config.yaml
encoder_arch: "nf_resnet"
model: "contrastive audio-text model"
dataset: "simulated sounds of rotating machines with and without faults"
train_examples: 39062
time_shift_ms: 50
n_mels: 64
hop_length: 320
input: "log_mel"
spec_augment: false
win_length: 512
tokenizer: "word"
vocab_size: 51
loss: "softmax"
embed_dim: 256
encoder_norm: "none_scaled_ws"
encoder_activation: "silu"
encoder_depths: [4, 7, 7]
encoder_kernel_size: 3
encoder_stem: "deep"
encoder_avg_pool_shortcut: false
encoder_widths: [64, 112, 192]
encoder_residual_scale: 0.2
text_encoder_causal: true
text_encoder_width: 192
text_encoder_layers: 10
text_encoder_norm: "layernorm_no_bias"
text_encoder_norm_position: "sandwich"
text_encoder_activation: "swiglu"
text_encoder_mlp_ratio: 2
text_encoder_head_dim: 32
text_encoder_fused_qkv: true
text_encoder_bias: "all"
text_encoder_qk_norm: false
text_encoder_parallel_block: false
text_encoder_inner_norm: false
text_encoder_drop_path: 0.1
text_encoder_positions: "rope"
init: "torch_default"
residual_init: "zero_last"
optimizer: "adamw"
lr: 0.0016
beta1: 0.9
beta2: 0.999
eps: 1e-08
grad_clip: 1.0
steps: 9000
batch_size: 256
epochs: 59.0
lr_schedule: "wsd_sqrt"
decay_fraction: 0.3
final_lr_fraction: 0
warmup_steps: 450
weight_decay: 0.4
Rows from block 2 of the text encoder, named by matrix and row number. Rows with one number belong to one neuron. Each number is 500 + 50 x the weight over its row's rms, rounded and kept within 0 to 999. All counts start at 0. Numbers have three digits each. After the name is the row's rms in percent of the matrix's.
# gate: MLP gate (text_encoder.blocks.2.mlp.gate.weight, 384x192), inputs 0-63
# fc1: MLP up (text_encoder.blocks.2.mlp.fc1.weight, 384x192), inputs 0-63
# fc2: MLP down (text_encoder.blocks.2.mlp.fc2.weight, 192x384, transposed), outputs 0-63
gate.146 032:652461439581468551412472433594510624525522503507516459515502476464503475507551558511496443428601398542537485581558516504514501500492518510464395488487572520492490520513460508505502412506499444
fc1.146 033:479505470510526521459413456550522550502575561549529480488432495460541435605514616583532519457507528519546504514517445405546505495487487471515432549481571588542609488467457534495459544345526488
fc2.146 038:609532581563473509552460429610504503442471511481422463540455524539513490560448562438493549467493527572493445493528596523593499511595446524587520498557455524523562483394534555456555450480499469
gate.147 048:605492536466439449484494451536467504590524481474497500510493454567470499440504403434489492515427491525491512552540513544388415536458435571475550470448425526499555489431405541448542463560470447
fc1.147 047:463445568446599512496421504448478531501450546537442563513501545554512553385479404494479422493473485416585504458485447423493498482532503421467521467536491517523462545513499409525508573406583561
fc2.147 060:564549389457542536479535534502475562477462556744494465466421515518508475517506493457499533456482456446422487499547496501258551472485520495468549485498503499474468505544504514454480530540516547
gate.148 046:451586375484488537538485510429551447479563482573488532500531568464474471524601498488483522553486508542469509507487569420564507542428537495367533566615524534554529576511576522556490462484455567
fc1.148 041:437478388452523482473498434598420501496487503453483498523511578468516510429498545437503421592480503481583597409518550482397439513489467555525458437583441502557446511489542499559512479438555484
fc2.148 057:454451396474534496522536435530550633549469563593462501510531468485504435539464604488559537549493466433378510469432416538405541482521515463517478550576402488503524469471368541387521525510474428
gate.149 052:541530467471385518473455438442559514484503545475489509519466512497508460494448504610559635525473532558579530466552522489485514545505495467466530519534504508461552541396471571472559479444444450
fc1.149 061:414435631439553506562507576548536520474500479541493466511447537598519510517486539454495493456493484419429477461503483427534455498451487462611519522475508549615605538440451511447448600448517520
fc2.149 056:390544491473487467444464574508485484541478487653478531439451533536499469441538403522463559480509528489466520447517459480420482450571536475521502495490511448491439500497460452476452557477526486
gate.150 017:400461555486407511567513521544515466471576479508529478498474524574460485483557556412446512552442485479477461457528508442485416406470487505518444567436487514618508513465505453430445536477440491
fc1.150 013:368461637508554467465549542403502467537511510521488459547529514440446463505560506439574512453469523468510440467417416470562566558458545554556512491521479583434551476489487474479466496552440525
fc2.150 015:446460576476541495565458397445531432499523509438469508492515544504474531501519513464470468541471498468562500453412494513572497506363469511444508483478461522494503477417498545589578386449450491
gate.151 009:560496422438633441533474504476454567422513549477509477513509480527543486447422443458514554486502492506473465507543548515470497458468413523388413426507495459518521527510556440488441481535434494
fc1.151 009:397450435524527507491565445599476408498541551348464538519519489472508519476472506425450377494421554516501469596526516521474441365481453558508457555495460425474554422542508483453548556524539513
fc2.151 011:461556372501492493512500485432486612461578544420458540500533547474525457432436411524465540516557530472514453520478563508573463496404507487405496505530430514561473584532485479559491493505461472
gate.152 049:468556519528391542591530506492549454514522453500531399545522446522494473581465561447585541506488515538349439532443493494531508546396478563455566482476509573496539466407556469518492520563549489
fc1.152 038:497474495469646404509486542500470648424468506509503511453494569477560485498469548503516452436567525540496466512547512494489543454485444456516429380497550516491423399507543476496466550498500528
fc2.152 045:446479447475518489478497482497477422471509540644536510403473570462503481532476572528460521593456409396501483472532454497337519385461491473515500478520470493529488518565449457494560516480475432
gate.153 031:548569526485579606567478519484538516419524557530487463537525528545400480555452429522538557511533533568421540511504587490591462537432544462532537546593524457464474620481502509605397496436500523
fc1.153 032:566527431611507545490488606521519500483493483499493506598515498552487467496509509532522540498511437485477567440420525533495422513523542465508544529540430478539508551506452510453496502572538507
fc2.153 032:509549614513518520400531505481475466479459489494479507574541480554458470540452457460490536579486552530518442416452516608556446563491522490546552520543514506590533501444451515560468484525561466
gate.154 013:546448477524425504508588548433546564498499478507581407419482565455486486474451580530496608526488457497478556500518481507473458479429443483471526473430564439501428464473450508494453494503487524
fc1.154 013:466437534457508526530480468567548521437499504472514395497411545533517473490464583503455539534496466443388517554543554433441412452510464385524477457525545571593563557481504546501432536371479500
fc2.154 011:462502494556453516520456555443516531422547497570389471529420535561560454533458525515436549512468469452370432539438572512447553504427491445584465505552530583461478479486500557491439519514488466
gate.155 115:452571579549479440505468542521465451461534536525423494615556462533476465470503450519515556515430551541421419495418508551431513527524457537505530504542406514427491486443545454423556494561516505
fc1.155 071:554432501421564444470432561439479515512441542533452460500472546523562508369528465568509536436477490463552431448591406440364531505506514511462437405468515438513455469455542451395517511461487506
fc2.155 067:532496469504495530433579607524458466478482513565482472472518554518514453585552595516500479551485409438486511499504447540347566451466523478543484416495521471580468484616523509485517516525497516
gate.156 170:537480474518479509454508471614446535452548618419491542518557504475434537549493552578503437481488541465519505471520486520395513553520474448533523535519462510463489477519423565439605502410469523
fc1.156 201:466490553476524476460502456518506479367501573438492523561480462499517506539575497475448468398434576481475409486497554486501429525469479513479556499583492587478601467518486517454523490481496543
fc2.156 188:442544434480480511494435529463518479540529436689532527467413478497519427489503465479466563623448476481437570497499461494376552406464477538493503520504594439525492532460466470507412526531497427
gate.157 133:606521498621511488477465457497459581546511563439478486509515544468466516546494465504563476607510560461494567537505449592416475572572466498453524498440429538418529420505420528499605434450470491
fc1.157 153:583467560530497420544509395404468553434487491470448445545498482548486508513528366365471479488451522474419448547494566508469464572475443607448524466493448519433520455544507543526554436557449450
fc2.157 155:428492460472561495556464560491484506528441442690578520387398535517548487489488527501451522573493433392433562471574450422388525443516538476483470485517572470599475491493509408488400552442496448
gate.158 008:477501403572462541544544610425504455539520474591430598474501441473521462587504430541474506442478469481510552430484437438550558461462573516506478528510520413547483506536516496524400471549474496
fc1.158 011:558536502561451469532425616502501567447476432514529435497530501552491487502476464574503409516537500506538653443478498479497491499567568424421471471511510434458340429506546523492479468499561540
fc2.158 009:547552454536528502602460523509467638519540447463596506496494511434520511417429516496475601445561480496569447501555601554504511438569524468490426479505447400524508404491506428483466506543525412
gate.159 007:548500567602595524562516574452489615460474465468464415488533541546473469473492459418503386585556462466486504566524514579564412626614552536424446406495454520493433497522522520525520452581456513
fc1.159 008:604508361534563483536459477546486573484504471403561488382496492508497491464478518482504418456589477505486498452519614520521578513463494515436423542469569489446404417588536517567450470607500492
fc2.159 007:459507435435519512456521534547490465508512505646486483526442513506525462480460494497465433567476410438422558397529517490419506438458528497393465538534536544486478493531454503547426546466526410
gate.160 046:602620450528514454521546549541550564517531473530526413529523474459490456570520488586562436499533487479463575538425440401528441530463505502358538432509561496493456507518469626476476430449444582
fc1.160 052:480538420550498637424497505476511543473592540514487546456453559466499437461488532513500483495498466590639489530519508575551642425454505524549502546576526487501533519488495465544480549548516512
fc2.160 056:498544445568416449503485518553459462492546532383573429585460414508503495498486521433461459448450514566568449540568539560555447476477446517496430516446426531444522463405570474487564427571494480
gate.161 011:603519498468520514502537445469514444507458541365457491512436417501501523568402494423476529430488499512583495479510538477522583530522495587403474488490570453474478508500588518526413528542589511
fc1.161 012:585515586547607472497377635457500531457513550550534456534524538501483461425498452526520467498460501569561498543524383464590424484486442518443517427516468527549598519454463458501535458446501510
fc2.161 013:506574356499459499519495525564496543492546551728529490517509493538507457528460504448482501505510437514400465474500474512419533470443496495485461493534469499512487545557461542454509494503473437
gate.162 026:572576415544466504553551577442529513383530489578569389501493462497492474570488496503532494472508462572436492515496604469506512504419533555452537470546568462515487495510530526594409467562561492
fc1.162 025:507419514436621431512433441414474524472453481496502532463494475501557550514500530527494437511513510458515517485513477437448518471517493482458490400501555474480447481525589481574526522455562479
fc2.162 024:489365505496519455512535502487532581484484500567480518441484562519523494493524543549494546571506412391426497422521415514410511490497539471514493450515544496548472510535452521425506573505472506
gate.163 016:532446449500424466501611503538506456528495405486494466456537520473474573496535550521583551523502515447421514420490553431436553513453460508502410473453512538505449411579555551517477536517567531
fc1.163 015:432527461506516442498466408478479506486473509436517571529493398453548455547494536502480423470517507515564486513526514458566568407463477510488555645559535447466505558501495503487493499448433501
fc2.163 018:520531578544524530465511474646505465512489402264507548534568427453484502490509501527528385455516529575567536506530513482688502536479488530518507618511547514465528488501510472546486433503495536
gate.164 023:441542527536476495480463486528517534475458502463430571491572488555456497476425388522451527477505543516500473473532582569581569535563513568568405523514496496421441515493501494503513461440478449
fc1.164 022:544517580458450501474396439445518556528504471536514481483480494537462394427505470498546487552483493549486467552518528522544574451499510465447497568509529520445541437420481456462487544526484460
fc2.164 035:486483443537441634450491583509544408473534511673513523457463518501474446513557538504463519494492380449445436449503494526444549498453554477505484504531599465527475561603489533505427513527484485
gate.165 016:623580492574417562539532467492496496497514511515559468585539520452457456519609438517512544530539481535406507599537567511566402591574558445395540553526478488551531586547520586469508402451413550
fc1.165 018:446408505463600444505553461564462618511459448425481497416519540479496541476552547429491359506560519486585552473508518421454532604523545483509369493487477608521511432509573489553518515419547549
fc2.165 020:467444484519555496525520523514494510455465501643443487456539506545492454540530584519503426541468454503436489441432429516357492458464522536555431434547476495469502498593441475489525522491514486
gate.166 087:405502582463459459506480479432451436537511484578559381486478554477530539553512485509478501595401559459428550507444378467520360445507392539523612467467496506579559477441433454472553504442532550
fc1.166 062:544459541554474483484447537448471519527467532545572505564452392554489581552511441527549522449472550473540514467600471490478328437496535492462594573444480426427544456498536530488503530401528493
fc2.166 059:447452337438463474469455548459452548587457554681544479552447425525484540497564472502508421543465476437426504496499462535392481451498524436467521488487492495469550427517490462460557567505552475
gate.167 119:609516421510457512428473474506474508552445474491537535483528447424597543543503582644516512553542484450458537540563522553464466557522530398440555469437517520499455525495453523489620420475509485
fc1.167 136:364498584444541531580542486510524494454544494491452477518493514585434497480499462380450498472451514498578452428464456478527620426454496619557511542577502446543499489506552494483449597567522543
fc2.167 125:428493589569506446530484538519467604513502508401479510493517458500496485399522484560472483464548513485553425491501456533618409491642496574495460476465484496537467527400512472440484510576467496
gate.168 033:533473344479505577440402480471512530457555544513502620492516491517517541405526472554460530517544480506538436493563551617384630500401480469433503597484522565485464530546425462475494540543504459
fc1.168 036:483456450459500454510509496517504538430526520543481503477505513547540501371465461474448497459471457529494435475448416452400572441363444513527477433530519520531450403584458463479461554522569457
fc2.168 028:463525445489548490441568543431547561495428571579449501465470540513503481483447436465470550485450488498377565474422445508421514471506546514452479504540512453498526474512425488524422510519556443
gate.169 067:537472613466537483548537436442515536510450449512496380492483553522522522373536479486485540550497470437398489496483550511406413528589528532466512425451489472566465495472512519420514467590481570
fc1.169 059:480531555503446509487592550588468447573534434422488450484456593536478474510482510482467528502467532510555579508513556450501533502524524505536488486487464493534407489466605573495494577432537557
fc2.169 066:574530473504489514572580511556432510499555460446492372471491455555487481550441556454563456422466508549489498529487556515551540569511437591538473451492416485484478498476572646491590505606490511
gate.170 206:526470484463471535537549376496482509562453550591535450465449589481502453430396536527537523504463606461481500600516496464455455439509577455537500603529576481571562506448442405522467540396586459
fc1.170 259:449522527558559431449435600472514533460516451397458546491521428524508521543581436505454506487560435563496478444482504547572537602523398557451477379447481554410462511533538537461528435602423526
fc2.170 236:458594505552486486474447599493478533442550427427510593595553384507459548519631456421433496565497467475500506394520443613559503501459470497472600479485440465429417506525523522461544442575443521
gate.171 014:410434407487582483540526524458534596455521498547558502499500519464521476484563499449509389455532487483486486509488478471535456504503457450497485524521540496504490508566474513544501500471451524
fc1.171 018:466492477463508452583565506512493652556486386562604462452534527497504493474549512437488422515554428488400575548503475574517398494488513441500552509470531418529435455504500454489520481533467496
fc2.171 018:409507282493541472575467464584486623490509519516486481484526577487528475492513548472463460584564491498378459526446526510534477544514472349485518514515445539489498433532423449538503491456524485
gate.172 017:407482394511520554567594497574499410447541542452570533443478501487532550535418510468457505490478499505426477526553546498488473389530435585535508486468478439542510562487542532532519518526446553
fc1.172 025:515516530521422486461526456488505492542478450462355511561594474579441477530496425573511510499500570527550517465431537543512565597546548543524470541545463547470466496541519581458574469497486473
fc2.172 020:514447584504514417510481459447502486510514465363540523509510520459459563482557406479535497449533546520624522533446532453555462545548533486474417506498555515456501436543511454597405463467531549
gate.173 016:347517438506524483528509502532515475464511533485551461492551509486516517584466504478530458545508526491446519442520463487444440491520471555550424446488508515575550439537469469546428491479517502
fc1.173 017:503460553486398450435574426541522449505465479457393499512582500455491490641478511508491500560469531440397520424405466477578566563557487520644508619510500502523392474523460508454540482455516491
fc2.173 018:521580468508560565491446486462497457465585495364506505522570506501451506511547427519485478491545538525526474572528579488637564498454511529377511474498501510564440525540563496601463468500484569